python train.py --time_shift_ms=50 --encoder_channel_attention="se" --encoder_wave_channels=96 --encoder_widths=[128, 160, 192, 240] --decoder_norm="layernorm" --decoder_cross_attention_every=2 --residual_init="none" --optimizer="cautious_adamw" --lr_schedule="linear" --weight_decay=0.2
Rows from block 2 of the audio encoder of a small audio captioner, named by matrix and row number. Rows with one number belong to one channel. Each number is 50 + 12 x the weight over its row's rms, rounded and kept within 0 to 99. All counts start at 0.
After each channel's rows are labels from the 100 clips, of 14976, where the channel reaches its highest value: "top examples" is what is common among them. Only what is clearly more common there than usual is listed. The data: synthesised sound scenes: up to three everyday sounds over a background.
# convs1: first pointwise conv (encoder.blocks.2.convs.1.weight, 160x128x1), inputs 0-127
# convs3: second pointwise conv (encoder.blocks.2.convs.3.weight, 160x160x1, transposed), outputs 0-159

convs1.33:38 49 39 47 71 56 66 66 38 40 58 39 69 38 42 49 44 57 50 48 44 50 45 41 73 62 55 56 37 54 72 31 50 45 44 67 47 51 56 53 41 64 56 59 52 51 63 68 53 46 58 43 55 82 49 42 58 53 39 64 35 48 41 39 65 50 33 44 47 63 65 67 27 65 51 67 43 49 41 11 16 37 54 51 35 49 51 27 60 44 52 53 37 35 65 53 64 45 49 50 57 40 43 47 55 43 44 50 52 37 65 50 61 60 48 55 43 47 73 59 36 41 40 71 29 44 78 53
convs3.33:67 32 54 61 51 52 21 59 62 30 34 49 40 49 49 36 43 38 38 53 43 27 67 46 55 25 45 38 27 34 43 37 45 42 50 40 54 49 49 44 55 45 37 39 26 60 74 46 51 45 55 26 44 30 44 62 37 48 48 52 47 21 51 65 60 52 59 33 63 74 52 39 76 63 52 45 40 36 67 51 60 62 51 61 44 62 16 54 61 51 40 29 65 59 35 43 60 55 68 47 48 36 57 44 58 58 29 48 48 50 61 32 36 61 36 44 66 34 56 51 63 79 68 49 41 42 34 47 47 46 58 45 59 38 59 48 42 41 43 48 40 44 30 60 33 51 37 54 45 49 50 50 54 64 33 48 54 51 64 56
top examples: door slam; first sound: door slam

convs1.134:50 42 54 30 43 59 42 33 44 41 55 48 64 60 55 45 62 53 58 53 37 78 32 49 40 49 58 45 48 48 64 52 55 37 43 53 58 50 61 58 62 67 38 69 38 58 66 31 57 36 30 37 49 58 58 64 51 59 57 56 31 35 60 24 52 51 51 35 54 48 48 48 55 60 57 63 19 27 41 38 53 42 56 56 37 68 47 33 37 52 82 47 51 41 44 27 45 54 69 47 38 55 52 57 55 58 31 39 54 09 58 48 50 66 66 47 36 60 41 40 52 46 49 77 40 53 39 55
convs3.134:59 50 53 50 71 44 40 60 54 51 52 51 09 50 61 73 48 62 35 64 42 55 34 49 72 55 52 59 48 41 47 31 37 36 55 46 60 68 70 37 43 73 68 70 60 40 64 36 57 23 48 61 47 57 54 41 60 41 43 30 34 35 46 52 57 57 41 47 59 51 51 36 25 27 57 43 71 43 52 55 72 55 48 57 66 44 40 49 58 48 28 44 67 54 33 57 46 40 45 43 52 34 47 29 67 61 46 52 40 57 38 38 49 46 48 31 47 23 55 57 55 38 51 49 48 26 24 48 64 64 29 41 47 48 28 53 46 53 58 52 35 33 41 45 47 52 50 57 46 45 65 27 52 73 45 44 51 59 47 49
top examples: background: none

convs1.130:57 78 54 44 60 35 73 54 47 51 46 47 64 60 60 56 41 27 59 43 71 45 65 50 46 41 46 36 43 61 57 33 53 62 31 52 56 39 47 36 42 28 75 37 36 45 46 53 48 60 41 70 51 52 49 50 57 38 60 33 41 58 50 48 69 66 51 52 63 30 52 42 60 39 39 57 32 45 60 44 55 42 51 72 75 33 51 49 35 35 60 45 70 65 49 65 40 49 42 43 54 58 42 40 61 30 38 47 44 52 64 23 38 48 37 50 56 50 50 32 52 63 20 62 75 47 31 56
convs3.130:65 28 44 61 38 58 49 57 49 43 51 45 64 53 65 58 42 35 45 65 25 45 57 25 49 33 42 25 58 68 47 44 51 42 39 50 46 58 18 31 44 33 37 59 46 47 45 67 31 57 53 47 53 31 42 57 54 49 58 53 59 58 30 65 72 49 32 46 61 62 55 44 50 51 53 55 30 44 40 56 54 61 48 49 31 72 56 37 64 53 37 47 34 41 38 39 30 63 61 42 43 63 60 41 52 48 48 44 37 33 56 38 52 61 60 33 43 40 36 38 58 63 66 57 35 36 30 47 42 55 51 41 68 69 54 41 50 46 46 48 50 46 38 54 36 50 30 85 23 59 54 33 44 72 56 56 47 29 30 51
top examples: glass breaking; first sound: glass breaking; number of sounds: 1; background: none

convs1.154:60 59 63 40 60 32 43 59 69 69 58 64 62 51 57 64 60 57 49 48 62 49 40 34 31 63 58 58 30 49 45 57 49 41 46 37 54 38 38 44 54 64 80 60 58 57 63 45 59 36 55 53 41 48 58 51 44 32 62 54 60 26 56 28 37 63 29 53 54 65 66 52 57 52 48 44 33 31 32 45 48 50 48 55 80 31 56 60 48 58 26 62 52 56 43 51 56 61 52 51 39 48 65 25 66 61 34 41 39 18 52 56 56 37 52 47 54 63 42 35 55 43 56 69 70 55 36 68
convs3.154:66 45 50 54 56 56 64 52 32 55 60 59 72 51 28 49 62 71 58 54 56 75 53 45 76 55 37 59 50 51 48 39 71 54 49 64 53 40 42 56 58 66 73 49 54 50 48 50 57 42 70 61 39 54 54 71 57 58 47 61 71 43 69 43 50 65 55 52 36 41 57 61 59 47 53 68 48 47 48 43 48 45 51 49 54 61 63 28 40 43 37 36 35 43 62 47 46 67 55 58 67 62 44 40 47 36 49 26 59 67 44 53 68 52 49 52 85 63 72 28 47 56 56 35 42 50 57 63 50 49 87 58 49 58 61 64 19 40 49 45 39 55 49 53 39 70 51 42 48 54 37 46 18 49 48 37 65 45 30 68
top examples: number of sounds: 1; background: none; glass breaking

convs1.47:66 48 33 58 54 45 28 32 64 38 60 59 40 52 41 43 49 51 45 54 53 61 64 50 31 43 53 45 61 49 59 45 52 37 57 54 40 44 56 60 56 59 58 48 51 42 41 59 51 38 37 66 49 54 54 62 36 59 60 82 80 34 52 59 34 34 64 41 49 49 44 34 54 49 48 47 44 34 26 39 53 48 41 49 68 51 64 56 45 45 24 34 45 38 44 53 79 58 70 50 75 33 60 69 40 64 51 56 41 51 29 38 54 37 22 40 64 50 35 62 20 50 48 52 52 37 57 29
convs3.47:18 69 35 57 49 54 42 27 42 48 35 46 40 60 25 65 40 43 60 45 60 32 38 35 44 40 74 57 41 63 66 58 54 42 43 37 22 31 27 31 62 61 57 58 24 65 40 40 40 50 66 38 45 57 57 38 25 54 69 48 36 64 42 62 64 59 46 55 67 35 56 55 57 33 46 56 43 55 40 45 50 64 69 58 30 47 54 67 34 48 52 64 52 37 55 45 46 48 37 57 58 49 38 33 54 49 28 45 48 54 54 38 48 48 66 24 44 49 59 42 31 54 46 44 42 35 59 45 50 39 59 51 59 41 52 71 35 47 65 37 45 67 29 60 63 37 57 33 55 46 39 36 56 37 46 50 39 44 52 33
top examples: background: none; bird chirping

convs1.141:58 51 66 51 25 52 63 42 58 22 47 36 25 47 38 49 45 33 33 46 37 50 49 37 70 43 52 38 51 47 48 34 32 48 63 62 44 48 48 57 47 60 65 55 38 64 60 53 45 52 34 41 43 56 63 37 41 37 47 58 54 82 49 59 43 50 41 31 64 58 49 60 37 51 56 83 29 49 47 44 55 39 49 22 43 46 55 26 53 50 37 54 44 56 47 44 45 67 74 60 56 41 47 66 48 45 60 45 53 58 30 47 65 74 49 57 53 47 51 59 43 60 34 54 57 44 77 17
convs3.141:63 63 48 48 46 57 34 47 24 43 42 54 47 46 53 50 35 52 56 54 34 28 46 35 46 55 27 55 54 48 47 45 35 27 29 50 65 54 41 39 52 62 53 35 46 38 18 54 40 63 42 72 50 46 58 44 66 36 52 35 39 59 41 49 60 42 48 54 59 48 71 38 75 37 38 59 53 50 35 35 75 59 68 41 30 38 56 33 40 19 47 63 46 55 45 63 56 58 48 57 56 56 47 43 41 30 51 53 38 55 58 47 60 55 47 56 65 36 34 30 59 49 60 24 52 36 40 51 42 64 45 69 55 40 54 55 39 27 55 40 51 67 36 54 39 05 35 61 46 57 41 43 44 60 49 34 52 58 43 57
top examples: background: none; laser zap; beeping; first sound: laser zap

convs1.8:48 56 59 38 71 58 40 36 49 72 54 35 56 62 67 68 56 58 38 53 43 58 70 62 59 50 29 40 46 42 66 43 51 55 55 33 62 41 47 68 37 35 37 48 52 41 51 67 59 48 70 54 42 63 52 50 41 63 46 46 46 45 32 46 64 40 46 51 50 56 55 43 77 42 51 45 60 64 51 58 57 66 82 30 58 31 23 63 48 53 60 46 70 35 42 27 61 60 38 54 49 50 55 40 64 44 55 87 47 36 56 50 55 49 51 60 58 45 41 40 56 78 45 69 57 35 52 72
convs3.8:52 50 50 45 64 54 47 25 43 42 43 47 53 52 40 38 50 33 53 30 37 39 58 42 46 53 55 38 32 59 56 47 65 30 56 74 50 67 65 55 38 55 32 49 53 62 44 71 68 53 63 65 73 55 51 42 58 38 48 48 67 68 81 73 36 57 69 21 60 56 58 59 42 47 54 47 39 54 43 54 35 35 45 57 48 44 52 61 68 59 47 42 54 37 44 44 68 31 38 31 32 46 35 41 53 73 54 55 66 56 46 39 48 36 52 52 63 44 60 60 56 41 41 63 44 61 51 26 50 52 43 62 40 64 47 59 50 59 65 50 45 25 74 55 69 33 49 32 50 74 55 33 61 62 39 29 51 52 36 65
top examples: background: none; frog croaking

convs1.26:48 30 53 50 56 50 41 52 38 38 40 46 46 37 37 53 39 37 32 43 53 54 50 35 45 50 39 43 17 55 58 55 55 45 59 38 50 61 45 56 53 51 65 33 34 46 58 45 36 55 42 59 62 69 20 50 60 42 54 63 56 70 62 45 46 52 63 30 42 44 50 51 47 65 46 49 61 76 65 36 68 48 49 57 77 84 53 52 60 55 41 46 33 67 41 33 57 65 62 37 66 55 34 68 67 47 60 41 69 68 58 26 59 51 48 38 32 70 42 53 57 47 60 47 67 69 47 42
convs3.26:44 45 59 61 56 47 40 57 70 57 38 53 52 63 61 38 56 52 37 51 40 60 50 35 55 77 79 57 76 40 62 53 35 41 53 57 62 53 30 50 60 51 59 50 41 29 68 46 55 25 54 28 38 51 71 51 33 60 37 55 45 54 21 32 27 44 51 47 26 38 33 51 38 33 39 53 72 43 63 38 82 65 52 51 49 49 44 55 46 57 55 46 47 54 32 69 54 53 68 62 62 51 61 64 51 55 57 59 58 34 43 62 40 62 56 37 55 58 70 43 55 49 50 40 38 28 65 49 56 45 60 42 55 70 58 41 71 48 72 52 40 51 68 41 35 69 38 61 43 44 47 68 50 48 59 61 62 36 48 54
top examples: number of sounds: 1; background: none; glass breaking; first sound: glass breaking

convs1.150:52 32 47 40 64 50 35 63 51 53 57 66 45 61 53 43 73 29 61 43 94 39 53 50 42 60 38 58 39 55 33 48 53 65 70 34 42 37 63 35 48 69 54 45 55 39 46 49 45 54 43 50 53 64 48 36 50 80 59 41 58 19 32 70 56 41 37 31 47 35 35 45 49 43 39 45 54 68 68 40 58 47 52 41 26 64 42 44 41 46 32 35 50 51 60 69 44 55 58 42 42 31 68 60 78 41 46 41 38 56 58 58 47 35 50 53 42 40 56 51 45 42 50 55 50 36 46 63
convs3.150:54 28 52 41 65 77 28 51 58 61 67 69 60 72 68 65 47 50 65 59 49 47 59 55 51 38 56 55 31 52 54 57 43 88 47 37 59 63 43 49 43 52 45 51 54 26 50 55 49 49 56 50 79 44 50 47 50 33 44 53 69 58 37 47 62 63 50 67 73 43 44 62 34 53 38 61 42 41 40 47 50 63 64 40 51 46 52 59 59 55 57 50 52 50 49 40 61 55 49 58 50 34 62 44 37 64 76 55 46 57 36 42 51 41 56 43 52 32 50 38 60 55 46 44 57 76 67 18 54 54 53 51 53 68 54 72 81 47 35 38 58 69 61 79 55 53 50 42 32 55 44 49 50 52 76 41 25 54 54 40
top examples: number of sounds: 1; background: none; glass breaking; first sound: glass breaking

convs1.159:37 65 59 51 47 29 32 32 67 38 43 43 30 32 61 43 65 62 84 45 43 34 49 44 52 39 67 51 53 41 29 52 40 56 57 24 51 45 60 64 55 55 65 53 30 41 38 34 42 55 39 55 40 58 52 63 43 38 34 59 50 60 46 54 57 59 54 54 59 35 24 57 46 47 52 49 60 42 65 52 45 63 53 46 68 38 57 52 61 48 52 51 51 45 42 42 33 40 28 26 43 48 63 17 18 62 56 59 37 53 49 65 28 59 50 63 55 36 54 44 45 26 43 43 60 47 57 54
convs3.159:49 46 44 55 48 31 52 65 70 71 49 27 54 55 49 53 52 56 44 26 73 51 44 79 49 47 33 38 60 65 61 69 65 67 65 40 31 33 53 53 58 59 60 50 59 52 33 51 49 32 30 39 38 62 42 37 40 55 45 52 71 58 49 34 46 56 37 49 43 56 50 64 59 59 40 56 65 32 51 56 37 38 35 48 34 39 62 36 65 69 57 52 42 55 60 28 53 51 29 35 70 62 45 67 42 64 66 48 52 48 68 33 55 65 31 49 47 52 43 59 38 45 50 72 47 51 50 41 26 58 55 63 25 64 67 57 72 58 67 40 55 45 49 48 67 31 50 63 65 55 28 41 47 54 33 60 57 44 40 54
top examples: door slam; first sound: door slam; background: none

convs1.6:33 47 55 49 41 43 34 50 63 46 41 62 46 61 55 53 46 69 35 58 54 43 51 67 39 42 45 40 41 44 42 53 46 46 49 64 61 26 54 54 52 62 43 57 45 56 54 30 57 23 46 50 53 49 61 61 54 46 48 52 38 42 50 41 35 63 51 56 58 33 09 31 58 45 65 51 37 46 53 49 50 47 56 61 68 71 75 58 51 78 50 60 53 44 61 36 30 51 64 41 52 49 21 43 54 69 63 40 28 17 42 34 41 66 41 73 57 49 45 50 65 63 57 65 62 50 35 57
convs3.6:48 55 64 47 54 33 42 63 26 56 38 44 48 70 39 52 55 59 32 54 63 27 57 32 28 55 34 57 39 54 44 56 78 41 64 37 40 30 42 35 27 55 46 55 43 56 55 63 52 61 46 36 37 61 40 53 45 67 20 57 47 44 55 44 58 32 65 41 53 51 47 31 29 50 44 34 51 61 68 26 46 38 14 51 54 60 42 41 30 34 48 46 48 38 45 55 44 42 35 50 59 41 30 50 49 47 45 50 48 70 48 37 49 52 59 47 50 36 40 54 51 54 72 45 40 82 52 39 58 55 52 58 51 59 43 57 48 25 30 68 55 74 47 51 39 73 53 57 54 68 30 52 51 48 39 54 38 63 44 42
top examples: number of sounds: 1; background: none

convs1.54:69 50 46 53 44 48 64 37 63 65 56 67 55 37 35 49 49 70 55 53 54 46 59 54 33 40 29 34 42 58 51 39 38 45 54 50 61 59 43 48 15 54 41 59 45 35 38 49 43 58 60 89 50 35 58 44 34 42 44 37 65 35 68 60 69 29 38 54 36 45 58 50 47 36 68 59 40 79 69 52 46 51 30 64 54 43 40 33 46 64 64 57 49 33 54 65 40 42 62 51 45 48 52 34 61 46 48 42 65 37 50 28 35 50 64 61 28 52 39 33 59 56 50 43 48 32 50 58
convs3.54:38 36 52 46 56 55 43 59 58 51 58 54 59 70 72 60 43 59 41 70 48 49 53 34 45 80 68 54 39 63 45 26 63 45 58 47 53 57 36 51 60 41 55 43 61 34 50 77 47 70 53 48 52 49 52 57 51 73 44 59 49 45 63 45 58 50 40 39 53 46 55 49 50 66 41 64 67 40 44 54 42 38 54 56 80 42 50 44 53 29 74 66 65 46 36 57 52 84 70 59 35 48 47 50 55 71 59 54 28 37 56 25 63 50 58 48 61 37 55 46 55 61 58 65 66 78 61 32 41 51 70 47 34 69 53 71 55 44 53 52 63 37 70 46 66 57 50 30 49 49 31 54 39 40 39 37 40 64 51 54
top examples: zipper; first sound: zipper

convs1.120:43 68 52 50 62 34 44 40 40 54 52 54 61 60 52 70 44 40 55 35 70 67 60 31 22 64 26 49 70 58 44 28 55 61 63 61 32 64 54 49 57 44 40 49 32 69 48 63 37 53 49 46 61 30 48 36 49 50 48 68 46 45 39 53 54 45 48 54 35 48 52 47 50 49 64 39 55 62 33 51 49 43 46 63 81 24 52 34 38 67 45 59 62 59 53 63 35 59 60 39 47 46 70 57 34 26 50 53 65 59 41 44 74 45 41 57 34 45 33 55 52 54 68 59 70 67 66 59
convs3.120:47 45 64 67 53 54 59 77 49 47 43 73 71 41 44 46 52 35 60 62 41 54 39 40 50 38 39 35 41 49 52 54 57 62 54 78 44 42 30 31 56 57 44 59 41 32 39 44 44 34 45 47 46 66 65 41 60 63 56 38 48 43 47 49 65 59 54 67 49 45 59 48 44 30 48 38 42 56 41 40 38 59 48 47 43 61 54 30 35 53 47 58 37 43 64 33 37 67 59 73 38 57 38 49 38 35 33 26 56 56 41 51 66 58 49 52 69 30 52 40 26 30 61 57 50 56 54 36 70 46 48 38 43 42 48 17 37 57 31 48 52 18 73 33 60 68 35 40 47 62 36 49 54 65 35 63 57 33 55 58
top examples: number of sounds: 1; background: none

convs1.102:31 43 41 50 48 49 40 70 52 62 48 41 51 19 51 36 46 30 33 54 50 61 45 45 54 85 37 47 62 32 71 54 52 58 46 71 22 52 66 63 47 62 60 45 51 72 52 49 68 44 59 39 68 53 32 55 77 77 42 66 62 57 50 68 58 75 53 45 47 51 67 49 57 39 52 58 59 30 45 52 66 51 69 62 47 45 42 57 38 55 41 48 49 41 35 54 54 52 61 62 58 48 58 54 44 63 53 60 49 56 56 50 46 52 63 47 55 49 83 28 38 61 45 71 40 56 53 61
convs3.102:54 54 43 31 46 48 18 44 44 43 39 52 40 49 38 62 38 78 46 46 28 53 45 58 45 24 34 65 44 49 52 62 53 45 67 41 43 29 72 56 31 34 45 45 33 53 39 44 53 52 43 47 43 42 40 33 61 67 31 36 59 44 51 50 33 26 67 23 65 57 31 35 45 64 53 58 62 44 64 44 59 50 49 55 33 47 28 50 46 63 71 61 60 35 50 50 61 46 50 36 40 47 43 58 48 44 71 33 56 53 48 50 60 43 34 60 55 43 45 42 73 66 56 51 36 52 38 61 60 26 51 52 42 27 41 40 61 52 60 46 53 66 38 56 43 47 32 72 44 80 32 58 54 48 32 48 54 53 38 63
top examples: water drop; first sound: water drop

convs1.90:31 44 49 47 36 42 35 56 27 52 56 41 51 50 31 79 47 47 67 67 41 49 42 53 61 51 44 56 68 54 52 59 52 35 42 61 48 36 51 59 46 57 43 55 40 63 61 51 45 42 43 25 13 41 51 54 62 57 41 54 35 54 57 49 32 69 47 55 59 54 50 25 58 50 44 48 45 57 48 56 47 48 43 48 50 67 31 46 68 52 31 57 48 30 70 50 26 42 50 51 34 73 63 38 42 55 31 67 31 72 42 74 24 59 71 54 56 48 66 38 46 61 38 51 56 63 57 59
convs3.90:74 42 50 41 51 49 38 54 50 60 26 78 52 47 49 53 39 58 47 49 39 57 57 55 44 56 34 37 27 52 50 34 46 16 62 46 54 44 47 42 57 58 40 50 53 56 63 31 69 45 34 31 51 23 64 26 54 50 41 34 55 47 60 64 34 48 33 48 48 53 45 35 61 57 44 65 72 54 80 28 70 53 48 45 32 57 48 50 61 64 33 72 52 62 31 32 51 46 78 57 64 49 41 49 43 27 84 40 52 43 56 62 72 38 40 53 51 46 59 54 65 48 55 63 57 69 45 63 57 51 48 44 46 50 40 51 64 36 47 53 69 42 54 52 47 53 47 30 49 51 44 55 57 64 36 60 53 54 55 74
top examples: background: none; number of sounds: 1

convs1.63:64 67 51 53 59 61 53 54 59 62 62 67 46 56 51 37 47 53 53 42 44 51 61 57 54 19 63 54 65 61 70 50 54 44 54 15 49 36 35 48 27 43 58 55 51 35 53 63 33 36 59 38 45 42 29 37 49 33 53 46 59 43 47 38 56 77 31 64 50 10 40 47 42 48 44 57 41 39 40 54 53 48 54 70 52 50 63 46 52 51 46 68 46 66 72 65 66 40 29 44 53 45 47 78 69 48 44 36 44 56 49 62 45 57 59 55 48 46 41 37 68 47 57 48 63 34 77 44
convs3.63:26 50 60 56 49 34 59 63 76 65 47 48 54 33 55 27 70 65 44 45 60 29 49 45 37 49 66 68 50 49 39 61 42 33 66 53 48 53 56 44 39 36 35 47 42 55 50 58 42 64 64 59 68 70 29 57 28 37 65 68 36 44 59 54 57 55 50 46 54 60 59 52 51 55 48 46 59 35 72 54 39 36 61 51 49 75 82 36 37 55 52 48 47 58 40 40 41 74 47 31 54 56 37 56 47 30 38 64 36 51 46 43 47 56 35 37 54 60 46 56 49 65 46 47 31 47 60 38 64 34 45 50 64 72 61 50 61 39 61 45 53 63 32 48 63 45 52 44 66 51 43 58 61 78 54 46 21 28 46 71
top examples: glass breaking; first sound: glass breaking; number of sounds: 1; text has "thin"

convs1.132:60 49 60 65 51 61 41 64 42 68 44 81 44 37 49 44 68 43 52 62 51 60 34 66 58 34 51 61 51 59 59 27 53 62 41 45 44 44 56 54 41 63 47 64 45 26 67 56 53 74 48 45 46 57 54 68 49 50 25 48 52 48 44 39 32 55 51 37 36 55 52 43 59 36 41 68 43 41 53 45 61 32 50 37 59 37 86 43 48 75 36 70 54 39 69 57 67 42 35 47 41 27 57 43 44 32 57 39 42 53 60 39 67 41 62 60 70 46 46 43 73 37 40 68 54 53 60 49
convs3.132:73 65 30 37 52 55 49 35 35 40 57 40 73 53 56 51 62 68 58 63 45 75 41 59 71 69 33 62 56 50 53 57 41 59 49 63 66 72 65 65 55 49 59 30 48 49 36 48 73 66 52 65 58 63 45 71 46 38 48 64 41 54 42 32 45 51 46 68 35 52 48 47 61 46 57 37 59 48 49 39 50 45 54 46 40 59 73 34 75 49 53 56 55 75 48 59 72 51 58 56 51 43 47 49 47 50 55 38 62 62 63 57 46 42 49 52 73 80 41 49 44 71 35 46 46 46 46 60 50 56 34 54 27 56 71 61 57 53 62 41 78 55 32 45 35 38 30 61 40 50 57 66 41 36 73 64 55 53 49 43
top examples: background: none; number of sounds: 1

convs1.104:50 45 43 32 38 23 37 56 66 70 44 37 85 47 72 39 56 47 51 45 56 55 51 56 34 54 57 52 53 49 59 54 47 55 49 49 45 56 40 68 51 49 43 49 60 62 34 49 49 47 32 56 48 61 44 43 58 63 43 77 52 69 44 35 29 51 42 51 61 69 53 65 40 34 48 42 59 31 37 33 48 56 44 60 76 64 37 56 57 44 40 66 62 42 40 44 50 61 71 34 48 41 61 75 37 54 48 58 47 53 59 35 66 61 34 48 78 67 53 52 71 48 68 70 70 57 53 38
convs3.104:79 50 41 46 33 54 55 50 51 63 51 56 60 52 35 45 45 49 59 54 80 72 55 56 83 67 39 50 77 48 44 39 53 55 59 47 58 55 43 53 26 65 55 50 69 45 30 65 60 63 34 58 62 68 38 60 60 56 65 58 64 50 51 35 63 53 73 63 54 67 36 69 55 58 39 51 44 64 44 69 61 44 61 53 59 64 64 52 49 25 52 39 54 51 60 57 33 51 58 34 50 59 46 57 37 32 67 77 58 64 44 54 58 46 56 51 54 44 67 45 55 42 47 60 42 66 37 60 69 37 41 38 57 44 67 38 30 67 56 27 60 56 63 50 41 57 58 55 52 28 46 70 52 59 55 46 30 65 45 59
top examples: number of sounds: 1; background: none; car horn; first sound: car horn

convs1.59:39 69 43 65 55 57 49 80 59 72 36 52 39 42 62 66 32 61 50 47 48 54 65 81 57 70 54 57 67 49 66 18 63 57 36 52 49 60 35 65 32 40 43 61 49 53 41 39 50 61 37 51 48 33 48 50 55 37 28 45 39 63 44 57 55 52 51 52 42 43 42 55 47 38 65 64 29 25 60 39 64 40 44 54 42 33 34 46 43 42 69 31 68 44 49 61 40 57 38 45 42 44 51 35 39 42 47 36 49 51 54 30 50 75 52 69 60 64 48 37 46 73 51 46 64 50 61 51
convs3.59:38 50 55 52 51 44 49 48 72 58 38 56 51 56 56 39 27 60 44 49 46 45 55 47 41 43 37 68 52 44 58 50 46 50 44 69 73 36 59 45 52 25 40 51 37 56 35 70 64 61 42 49 54 37 41 54 63 59 46 65 54 83 55 48 47 44 67 50 49 45 56 49 62 55 44 45 50 62 49 63 51 34 41 61 49 42 52 46 63 59 61 76 68 39 38 42 22 53 41 64 51 39 57 73 54 48 55 37 70 48 40 30 35 56 56 64 53 72 60 35 43 47 65 44 64 58 64 35 51 49 58 57 80 57 49 42 55 55 50 21 73 41 52 23 55 31 60 31 38 47 80 39 52 35 57 29 81 53 48 50
top examples: zipper; first sound: zipper

convs1.82:53 60 57 46 33 61 64 53 50 48 58 41 37 50 36 50 37 43 29 51 36 53 38 52 48 53 35 50 38 42 28 39 49 66 52 50 56 39 45 77 30 41 60 54 58 37 57 30 62 47 46 48 63 48 35 48 53 46 64 49 17 37 52 31 50 57 29 44 44 43 37 39 41 44 11 45 52 50 68 57 56 43 47 43 71 37 53 22 52 34 55 57 55 68 39 58 47 66 61 47 61 53 47 52 58 60 35 47 63 70 32 62 66 69 40 60 66 49 32 57 58 43 53 39 81 59 46 43
convs3.82:57 46 57 30 38 51 23 62 56 52 51 38 76 44 50 50 32 58 37 37 62 28 51 61 66 47 47 49 43 68 60 39 53 74 35 38 50 49 53 54 58 41 50 58 51 54 72 56 48 54 61 58 55 52 56 60 38 53 43 48 41 34 73 27 35 51 56 62 49 48 60 65 46 51 48 45 60 44 51 67 31 50 61 52 57 45 51 38 71 41 76 41 52 61 53 40 46 57 61 51 37 25 45 55 47 54 64 39 51 61 50 46 41 41 47 60 43 67 36 72 48 14 23 43 44 51 58 60 35 53 39 43 74 55 52 25 63 64 67 46 49 49 50 68 47 70 82 69 60 44 44 73 55 66 56 45 67 66 62 53
top examples: background: none; barking; first sound: barking; car horn

convs1.122:68 68 50 58 49 68 48 63 58 63 44 44 35 45 87 41 53 55 28 37 49 51 72 67 46 47 59 45 68 64 64 38 38 54 47 44 41 45 57 43 45 70 55 32 41 51 55 52 51 66 72 77 55 32 29 50 37 39 64 42 38 45 36 52 35 62 54 52 86 43 58 52 66 63 46 36 58 47 37 46 58 53 53 36 67 38 69 59 43 44 37 59 61 30 44 63 55 60 61 47 56 72 59 60 37 44 52 38 44 36 35 31 41 43 69 38 58 47 66 39 49 59 50 52 55 51 53 48
convs3.122:38 56 50 65 53 35 55 40 60 29 63 44 40 31 75 32 74 59 47 19 54 46 57 43 43 38 70 65 58 37 59 39 49 32 62 45 14 46 56 27 55 54 56 51 38 64 28 44 26 53 37 51 67 68 60 39 59 42 55 36 37 42 51 40 33 34 58 38 38 58 38 49 60 37 50 34 40 31 33 43 56 62 33 44 38 50 52 51 54 73 27 49 42 41 49 27 47 45 57 31 42 70 25 60 50 50 61 48 58 51 47 61 34 51 33 39 44 44 36 41 43 45 56 43 54 50 45 47 35 56 35 46 60 50 53 37 59 56 43 54 49 25 64 61 40 51 57 40 36 56 49 31 59 57 50 58 56 52 43 29
top examples: door slam; first sound: door slam

convs1.9:48 47 31 72 46 53 40 52 69 66 31 48 39 64 66 43 39 60 22 53 36 58 49 53 63 36 48 47 36 79 57 39 61 55 66 32 43 46 38 52 53 69 31 40 46 34 51 45 55 73 58 54 52 46 26 51 53 61 51 68 57 32 40 36 58 48 45 71 94 50 75 53 40 46 33 57 51 24 56 43 58 35 41 53 44 45 84 49 56 59 49 43 45 48 46 40 49 47 63 58 59 38 63 45 33 61 34 52 45 52 55 47 35 46 40 49 55 63 45 48 52 39 42 38 51 51 49 46
convs3.9:64 64 68 45 26 51 58 59 41 55 65 58 24 51 47 48 54 54 66 30 66 45 67 53 60 49 47 37 31 47 57 34 51 57 46 55 38 55 55 36 48 67 48 66 55 72 62 54 46 40 62 61 48 29 50 56 55 55 70 33 36 66 49 45 18 66 63 49 51 41 44 23 63 55 49 63 39 43 56 71 52 37 24 44 17 52 56 58 45 70 28 48 57 60 60 28 61 47 42 45 73 74 60 54 49 56 51 52 57 57 44 67 58 69 49 39 50 62 43 40 49 57 52 35 54 46 44 54 53 59 46 56 68 64 58 46 37 72 59 37 51 35 18 57 66 41 53 58 37 50 56 45 48 49 66 45 62 40 33 56
top examples: door slam; number of sounds: 1; first sound: door slam